A small contrastive audio-text model, trained from scratch: encoder activation swiglu, text encoder width 320.
Rows from block 7 of the audio encoder of a small contrastive audio-text model, named by matrix and row number. Rows with one number within an expert belong to one neuron, the router's apart. Each number is 50 + 12 x the weight over its row's rms, rounded and kept within 0 to 99. All counts start at 0. After the name is the row's rms in percent of the matrix's.
Before each expert's rows are labels from the 100 clips, of 14848, where the router gives the expert most weight on average: "loudest" is the band of the loudest frequency at the time of the peak. Only what is clearly more common there than usual is listed. The data: short made-up English sentences, spoken by a formant synthesiser in many voices. In brackets: how many of the 100.
# router: router (encoder.blocks.7.mlp.router.weight, 8x256, trained with AdamW), inputs 64-127
# gate: expert gate (encoder.blocks.7.mlp.gate, 8x128x256), inputs 64-127
# up: expert up (encoder.blocks.7.mlp.up, 8x128x256), inputs 64-127
# down: expert down (encoder.blocks.7.mlp.down, 8x256x128, transposed), outputs 64-127

# expert 1
loudest: 250 to 500 Hz (52)
router.1 096:42 51 58 65 45 46 68 38 34 43 52 48 44 48 55 61 42 31 21 58 50 39 50 57 31 55 36 31 48 46 29 43 43 51 61 60 33 71 58 58 47 38 61 57 45 72 50 52 48 58 37 73 68 34 50 60 67 51 33 63 35 59 44 22
gate.0 099:51 35 42 39 48 76 58 41 42 46 39 45 45 45 54 43 49 50 78 65 38 62 56 52 54 54 49 62 55 35 54 42 55 43 64 53 57 36 57 41 39 51 61 47 34 52 71 39 52 50 51 70 53 43 59 62 66 40 30 45 53 69 51 52
up.0 093:40 51 25 56 57 35 51 53 55 51 69 38 23 55 54 43 29 29 53 53 47 43 30 37 52 38 82 60 52 58 42 32 51 37 56 53 40 63 44 60 36 53 45 43 48 48 45 26 47 59 55 56 48 71 62 46 45 57 61 66 53 55 61 55
down.0 096:45 60 48 62 52 46 43 41 37 63 42 38 60 52 30 39 42 55 58 45 37 40 47 61 35 52 48 42 43 35 49 62 40 58 56 18 42 43 49 66 29 48 39 36 16 65 23 59 39 36 44 15 77 53 71 58 49 40 61 61 51 37 62 45
gate.1 105:51 39 52 48 45 49 44 68 65 36 41 24 61 49 33 57 48 43 49 32 72 56 45 52 56 64 53 46 35 66 65 41 55 52 32 42 49 59 56 81 39 53 59 57 42 52 32 55 55 68 41 67 38 58 23 39 60 44 37 72 56 73 44 69
up.1 101:32 55 48 56 46 60 64 46 53 41 52 49 40 28 67 60 38 58 50 54 52 47 50 35 57 45 64 49 55 35 39 67 56 50 68 57 41 48 57 43 81 43 30 68 50 57 46 48 55 28 60 52 63 36 66 55 42 52 67 41 56 58 29 78
down.1 098:59 51 56 55 46 29 55 54 52 56 61 53 40 47 42 57 56 41 49 55 59 51 61 35 64 72 50 54 20 62 48 43 62 43 65 55 60 62 45 34 47 67 52 45 53 52 66 49 44 58 23 57 36 64 53 54 57 62 36 59 49 41 43 69

# expert 6
loudest: 500 to 1000 Hz (64)
router.6 098:50 67 26 49 41 51 45 51 49 53 39 64 58 56 60 50 77 57 58 65 59 22 53 41 62 57 39 23 54 41 46 52 48 32 40 73 61 59 47 74 39 36 48 57 45 44 54 73 41 60 56 47 42 45 60 73 55 58 37 44 55 49 61 43
gate.0 100:21 57 44 49 62 37 38 34 34 26 46 39 45 37 54 40 42 40 62 76 62 62 49 44 55 57 44 26 51 33 61 45 38 52 50 46 62 40 35 45 50 25 68 28 57 35 33 49 85 59 25 44 31 47 80 46 45 40 56 33 49 41 51 51
up.0 101:39 51 45 66 70 34 47 38 14 36 52 57 47 36 22 38 50 21 59 76 46 61 47 47 59 55 47 46 44 43 67 42 44 48 40 45 37 50 44 51 64 45 45 48 42 44 15 52 70 61 34 38 46 53 69 47 54 60 45 46 38 52 48 54
down.0 098:51 64 23 34 53 45 27 47 52 47 55 51 28 48 45 55 67 51 60 47 43 60 52 61 39 29 42 38 67 27 72 66 24 43 49 35 47 59 56 45 41 59 35 50 60 30 56 81 48 53 53 38 52 53 61 48 66 64 44 36 55 37 48 47
gate.1 113:47 15 46 50 49 27 53 42 39 24 45 52 55 46 66 48 49 64 51 45 22 37 39 44 49 62 58 56 52 54 61 65 45 49 53 61 46 40 49 34 42 46 47 39 45 26 61 57 46 82 74 45 42 43 53 56 42 69 88 45 48 40 54 53
up.1 108:66 72 57 56 59 70 50 49 54 68 56 50 46 55 39 50 53 33 51 48 70 61 55 61 49 28 42 67 53 56 55 47 57 48 44 31 63 52 38 63 53 45 50 63 41 67 22 42 57 31 37 47 44 47 58 41 85 43 42 41 46 60 42 49
down.1 113:40 55 56 51 51 63 47 61 57 57 54 70 58 72 55 57 64 59 74 63 68 70 56 33 43 53 36 33 54 56 50 43 68 25 36 47 44 53 67 55 71 48 55 50 34 55 43 29 37 64 59 53 61 51 63 40 56 46 60 32 24 52 42 60

# expert 5
loudest: 250 to 500 Hz (51)
router.5 103:61 40 72 76 57 56 33 32 70 74 56 36 34 35 80 30 40 46 47 60 35 68 41 39 48 53 69 70 85 47 27 40 55 43 51 47 26 46 42 59 32 74 58 37 46 24 67 70 28 67 45 46 57 40 37 52 62 33 53 51 58 65 37 41
gate.0 106:55 49 60 34 60 55 65 52 27 60 42 62 57 51 28 38 29 48 56 38 49 34 58 57 70 40 54 74 70 49 51 27 57 58 57 42 42 45 48 49 30 66 52 37 30 63 53 30 48 54 63 62 61 49 46 54 50 34 59 28 46 37 60 59
up.0 102:46 65 40 58 52 47 34 56 72 62 44 27 61 66 59 66 57 58 51 58 55 54 46 59 30 51 34 28 26 59 43 73 47 45 59 43 59 43 60 48 62 29 53 65 50 42 43 60 49 56 47 59 47 55 52 51 53 51 40 62 49 67 45 22
down.0 105:25 36 42 37 57 37 47 62 48 57 44 52 49 54 55 45 42 35 50 36 51 46 37 58 46 54 50 42 44 56 59 46 39 64 45 34 39 42 81 66 42 57 28 35 57 40 52 50 43 65 21 55 40 56 49 55 56 51 32 44 45 63 54 34
gate.1 105:26 42 50 58 75 68 32 39 36 57 38 31 64 62 55 31 41 31 67 52 79 57 54 58 44 48 38 55 39 41 55 40 58 55 48 36 41 60 46 45 43 40 43 55 48 45 62 38 81 47 53 44 54 59 60 45 55 37 67 58 34 51 48 61
up.1 112:24 61 66 59 63 44 47 25 47 49 19 10 45 56 53 40 52 44 57 60 80 69 52 67 47 55 38 43 39 46 64 33 47 63 45 54 48 37 53 40 51 29 42 51 34 46 30 39 77 47 43 56 47 45 53 47 48 61 66 74 41 38 45 46
down.1 122:46 45 43 60 75 58 30 45 57 43 39 39 59 58 52 38 25 25 48 38 72 63 55 40 21 64 40 45 61 38 42 52 66 43 52 50 27 59 44 51 34 48 43 43 48 63 20 38 61 53 39 49 51 73 67 39 48 27 76 56 46 27 47 37

# expert 2
loudest: 500 to 1000 Hz (63)
router.2 102:66 38 67 30 55 49 63 54 54 41 57 37 40 41 29 65 32 48 48 28 30 55 41 49 59 51 39 37 40 55 48 62 35 63 40 57 33 40 32 63 29 50 37 69 54 56 66 37 54 47 59 55 32 40 64 64 50 40 48 50 37 35 44 67
gate.0 098:44 36 38 69 46 56 28 46 46 41 64 44 54 52 58 54 70 56 59 48 57 30 52 35 44 38 89 50 68 36 32 45 42 62 48 36 46 62 60 38 70 23 49 21 54 51 40 56 59 67 28 64 50 58 54 53 41 58 53 57 51 33 65 35
up.0 098:75 60 51 27 51 68 76 34 58 42 50 65 45 49 55 39 57 51 44 64 25 74 79 60 57 81 17 45 19 46 57 49 53 58 57 49 26 52 57 48 30 74 63 64 45 34 60 56 33 34 77 50 49 46 36 47 61 41 61 38 68 68 49 51
down.0 104:41 38 57 40 60 58 41 56 59 56 39 43 50 37 51 76 33 65 62 34 46 54 52 55 70 68 40 37 52 50 54 57 31 44 52 49 31 34 60 64 69 55 45 54 32 40 50 86 56 57 62 41 31 32 41 52 55 62 60 55 55 40 46 44
gate.1 103:31 60 63 46 70 60 49 56 39 48 49 75 37 47 37 61 41 29 21 50 58 41 46 47 56 34 73 45 49 57 41 44 49 58 61 60 52 49 59 65 50 38 58 41 69 46 54 38 41 51 56 46 40 59 42 51 32 35 27 76 45 13 57 48
up.1 110:64 45 57 52 53 46 24 52 68 42 47 36 55 47 59 56 27 62 62 56 29 58 45 49 46 55 45 69 75 57 61 50 50 50 39 30 43 46 44 43 38 55 55 57 52 47 57 57 60 49 44 53 70 44 47 53 57 51 61 49 48 58 34 69
down.1 100:28 40 43 52 52 75 33 60 55 55 57 63 39 68 58 50 14 40 53 45 36 39 58 59 43 51 38 46 39 75 45 45 60 66 38 52 52 44 54 27 54 50 40 50 46 69 61 57 53 53 60 57 59 52 28 45 47 51 55 38 51 72 54 56

# expert 0
loudest: 250 to 500 Hz (55)
router.0 097:55 52 43 36 44 58 49 38 48 38 50 44 59 65 34 63 63 57 64 40 68 37 27 68 44 54 44 77 65 50 71 61 68 53 57 39 34 66 60 44 53 54 53 54 34 63 49 40 48 33 43 49 33 36 54 32 57 68 68 35 53 62 50 61
gate.0 102:53 47 50 53 48 35 50 62 71 42 64 60 49 43 38 72 53 57 46 59 26 38 44 32 30 46 35 42 55 47 40 48 70 54 48 58 36 85 20 47 65 70 43 47 37 57 41 55 42 53 38 55 57 39 68 47 73 43 49 43 50 45 38 58
up.0 105:48 44 58 72 53 68 55 50 73 58 44 38 49 59 48 49 38 76 46 41 41 49 59 46 52 31 51 44 50 57 59 45 65 45 53 31 43 49 54 55 53 53 42 57 78 44 48 52 70 26 30 62 39 52 46 39 53 42 70 63 72 28 43 10
down.0 100:45 47 39 52 35 40 40 47 50 69 44 48 45 45 45 48 62 53 35 36 65 44 53 49 55 46 49 64 51 53 59 59 55 37 61 44 56 57 51 51 50 63 34 31 60 59 54 36 44 24 56 67 71 74 45 67 27 49 39 54 48 70 59 07
gate.1 094:42 41 70 48 25 67 44 60 48 49 36 47 70 80 56 59 45 61 58 59 51 51 67 60 52 33 33 56 55 48 61 46 37 85 40 57 79 52 63 31 60 46 43 51 38 58 39 44 50 51 46 30 52 44 56 50 40 46 56 53 46 57 52 61
up.1 096:71 42 43 47 57 37 54 33 70 57 70 70 51 29 50 40 44 40 29 45 63 51 40 47 50 73 64 23 51 59 44 73 53 12 57 50 38 41 42 48 51 50 58 62 61 40 56 49 68 50 54 58 50 51 47 52 64 49 53 49 49 46 64 40
down.1 102:57 53 39 38 43 46 55 31 43 43 52 56 53 50 61 60 59 39 63 47 45 37 53 76 32 81 52 38 62 45 52 43 56 66 35 47 43 31 23 63 50 44 43 54 39 53 63 66 56 57 41 35 59 71 58 63 59 46 59 43 55 55 52 63

# expert 7
loudest: 2000 to 4000 Hz (50)
router.7 104:50 58 58 51 62 35 44 71 32 44 40 64 48 48 47 64 42 45 34 52 53 71 65 58 55 42 52 51 26 47 45 38 34 45 60 40 46 28 58 30 37 41 42 30 42 65 67 62 44 56 58 62 71 76 53 49 37 36 69 70 55 56 50 41
gate.0 096:48 48 58 47 57 44 34 57 45 51 60 34 51 51 61 69 41 22 49 46 27 55 52 54 60 53 57 51 54 60 26 73 63 66 54 47 71 60 62 46 66 32 46 59 51 41 49 62 43 45 42 47 36 50 35 71 67 42 50 48 48 41 50 38
up.0 095:43 54 42 44 43 51 65 33 42 39 41 46 50 40 43 41 62 74 51 60 64 47 37 45 37 38 51 40 48 48 81 33 38 29 34 50 16 41 45 46 44 43 60 51 36 41 61 42 64 56 53 68 47 34 53 51 43 58 50 45 37 53 48 41
down.0 097:27 43 64 16 69 47 80 52 32 37 29 38 49 75 49 50 51 48 35 67 39 51 68 79 50 62 49 48 48 56 63 40 63 62 52 60 45 72 69 44 53 50 64 48 51 60 54 63 59 60 47 62 68 41 77 45 46 53 41 62 37 36 47 29
gate.1 096:59 51 64 48 57 35 73 39 47 57 31 50 44 33 55 70 40 64 50 28 56 33 51 40 38 56 44 34 53 47 45 49 47 51 56 66 66 50 35 48 45 51 47 47 43 42 51 52 54 59 50 53 76 53 58 50 61 27 45 38 39 43 47 90
up.1 092:51 55 59 45 60 43 44 28 27 61 35 70 40 53 45 46 25 67 41 52 60 39 64 45 23 47 53 39 57 61 45 69 43 56 48 52 70 54 36 58 59 57 42 59 49 52 20 47 56 69 48 49 46 46 62 42 57 25 55 56 41 44 43 74
down.1 094:35 56 46 61 45 64 38 48 66 39 16 45 48 35 55 54 70 30 82 48 63 63 63 60 49 69 42 62 56 49 61 56 57 37 51 47 46 41 79 43 30 40 57 50 44 43 60 53 27 61 55 40 42 48 56 48 49 64 59 53 63 27 36 59